config = dict(
    model='encoder-decoder audio transcriber',
    dataset='phrases spoken by 400 fixed synthetic voices',
    train_examples=39062,
    n_mels=64,
    hop_length=160,
    input='log_mel',
    spec_augment=False,
    win_length=400,
    tokenizer='word',
    vocab_size=208,
    encoder_arch='quartznet',
    encoder_norm='batchnorm',
    encoder_activation='gelu',
    encoder_drop_path=0.05,
    encoder_depths=[4, 4, 4],
    encoder_kernel_size=25,
    encoder_stem='single',
    encoder_widths=[128, 192, 288],
    fusion='prefix',
    decoder_width=128,
    decoder_layers=12,
    decoder_norm='layernorm',
    decoder_norm_position='post',
    decoder_activation='quick_gelu',
    decoder_mlp_ratio=3,
    decoder_head_dim=32,
    decoder_fused_qkv=False,
    decoder_bias='none',
    decoder_qk_norm=False,
    decoder_parallel_block=False,
    decoder_inner_norm=False,
    decoder_positions='rope',
    decoder_prefix_bidirectional=False,
    decoder_connector='linear',
    decoder_tie_embeddings=True,
    init='small_normal',
    residual_init='none',
    optimizer='muon',
    muon_scale='original',
    lr=0.013,
    momentum=0.95,
    nesterov=True,
    orthogonalizer='newton_schulz_5',
    adamw_lr_other_params=0.001,
    cautious_weight_decay=True,
    steps=10200,
    batch_size=128,
    epochs=33.4,
    lr_schedule='wsd',
    decay_fraction=0.4,
    final_lr_fraction=0.1,
    warmup_steps=1020,
    weight_decay=0.09,
    adamw_weight_decay_other_params=0.05,
)
Rows from block 7 of the audio encoder, named by matrix and row number. Each number is 500 + 25 x the weight over its row's rms, rounded and kept within 0 to 999. All counts start at 0. Numbers have three digits each. After the name is the row's rms in percent of the matrix's.
# convs2: second depthwise width-25 conv (encoder.blocks.7.convs.2.weight, 192x1x25, trained with AdamW), a 25 kernel
convs2.106 100:495502536541488498506539500489476487467450527525523545515466507501515531500
convs2.107 138:524520494523477484450458454456459470504511503493532502498490483497477488487
convs2.108 098:447499535559527472508498509495493471447509507518512529504502489492479499524
convs2.109 091:477456480536521506498457514488491465492467473498466512518539522509515517463
convs2.110 109:479486502505505524514485496459497480502489505460455518479504455448486456482
convs2.111 080:472487482516489474541548480509511451463504470487488509522528521507461483505
convs2.112 086:477495520483497496470522515545551490475464440491483520476478494520496498484
convs2.113 084:484499560484474473484488495476461448489505498499548537505492497495525502515
convs2.114 084:454490454475548493484515510550533531498515495495474484463495513489509498487
convs2.115 105:552488476497510523544520534543526497520522495501481512455473512532493509490
convs2.116 103:506489531537528507456466461499449463496494489519500505469510513494491460485
convs2.117 085:480497498464518476471486506496491485500505486525471469441466479441479494503
convs2.118 099:473492497504531488480523449476499460457489463472515536466497478483481504511
convs2.119 076:479523508482452539480470509492492497455527502481494489545511463495456487502
convs2.120 102:472505469483489500522527510502556570458505491496511489499528478506495477500
convs2.121 107:506563505474478481480540525467516506508509538518508455491527516516484480505
convs2.122 102:501494484493486471502479497511532511512527476442476484474463564492492521487
convs2.123 114:508513487467518497481478546538486524491507499444486497537507510469518459526
convs2.124 125:550479481480509522530489535513492509507482556511520540510520532530509524490
convs2.125 070:498502443471498540487478486492449480500452532484503523479491517505467499501
convs2.126 085:537471467496483469490541496522521439478498504515496526510472491500483458514
convs2.127 091:478525513505509463503504524495496549478482461506527513538510482465545518533
convs2.128 084:492504518555494466487498497502516499529483557542545504502523509500534523495
convs2.129 094:487460512476523552497492525475496491466475454486489488519535473527499469491
convs2.130 095:486511509510482494445509497560529518470487466519528460496526504493493481471
convs2.131 111:516523486509465514459423484486497488489503521501532525539502501523520506484
convs2.132 082:492518484518527493462497485497526513490474488462456517521542524480449471514
convs2.133 123:478475523500486484485511475463482487522547540525469459458493479497493514528
convs2.134 089:510479486501491486479468462472552505509515522550520528523533530485501478478
convs2.135 117:515532505502542512512508469502459457510531502564534493515503522482509494510
convs2.136 116:508504526455494499474519571522507473474489467516549497514503484518498496493
convs2.137 092:467498496553512518514514522478504476442510505520511507476493535533548501506
convs2.138 119:491519501545480490482518466464524511517533540500546492525480449507498494508
convs2.139 095:519495501514482498492496518566562473492463468513495475505498511471492466502
convs2.140 128:530513524531502550474528512545531507519548510520494495525521505537514495502
convs2.141 119:480503485495467535556534531519514483489459463476499481493512479514518491536
convs2.142 103:476514496517513542530509467476491495490517563491507455503490513532522497461
convs2.143 102:481517473493495488462486479526533544520533496465498450481542486507526494499
convs2.144 127:464538500494511482499484510529541500535494509452467476482517473505514536537
convs2.145 122:487516530524540560530507508466496461468472499498496506506504545522499507517
convs2.146 115:500490502514511541516517466481457439455484488469475475500482520516501504517
convs2.147 081:502510512498505502527482493451497506574534497502518476513511489495541545515
convs2.148 095:555515512514496443479515481491507538509516511515484505506477456480479473465
convs2.149 088:515467525521529492486451501488509532519518553508517525500543479514515533490
convs2.150 108:502492474530552508513524512530515529510511514499464482439473487470483519483
convs2.151 203:497502500496500502505490508482490481459473440465463456473472470487472477485
convs2.152 088:483498507478530522491500515508481471491471561542500530524535490454511500519
convs2.153 095:442485489516457454491510506506466463502480493491484489510462494490537474486
convs2.154 102:524502514475500512511490500527487490516523534540535527531539512546526541517
convs2.155 106:495480475502491508504486510470457442479459456499458478474497482505475491495
convs2.156 074:478498490465481492542545502444469476515496501508530481491480514514492476457
convs2.157 096:513481503479483525496483474484450482453480488494499529547532472473497466507
convs2.158 093:488514483492483490528540535522459506533485493498481477517498565534514523489
convs2.159 081:538480491457496508528519542552516495471483482470535505512516492469489504528
convs2.160 090:484511491554508542527526532524515486481488519487482498525489480527544468471
convs2.161 126:516524517533510556548520512523525524511553505530510527496520506499519493495
convs2.162 095:560455502536505480490507495467461494489464504484538513497493476536514501490
convs2.163 097:496494486496491534488518501529481489446454460466470469499511523529526479506
convs2.164 086:487513503496514492494512497504501569497542552497470477458496516485516539495
convs2.165 117:505471506518511464532482470529519542525539468482478465493522505470497470511
convs2.166 082:481456526454488462496526511531462469492494499499512494500458488507465463499
convs2.167 115:504532514460519502532509521541482462481478537536532512510514488471499528475
convs2.168 102:541484473470493523537511475476508451498517483488544517494454482517493522504
convs2.169 098:540542498503507493488509487500481495509518482516579521534533527515478504502
convs2.170 086:480499483489484548537523570528538517513492506508487527488505516508499501536
convs2.171 062:525462488524507485481514457472521504479474491514486503507477460509446466468
convs2.172 073:486528513493521517522509531518557494537516522515533503448501497507499546485
convs2.173 090:523517476475473493492521485472500514469489505530477510526529451485525559486
convs2.174 098:460502534514473488485526490468530519482527440511529522499480487530481509524
convs2.175 096:518502480488538510544493487523488506489489455484489465518531562534497518503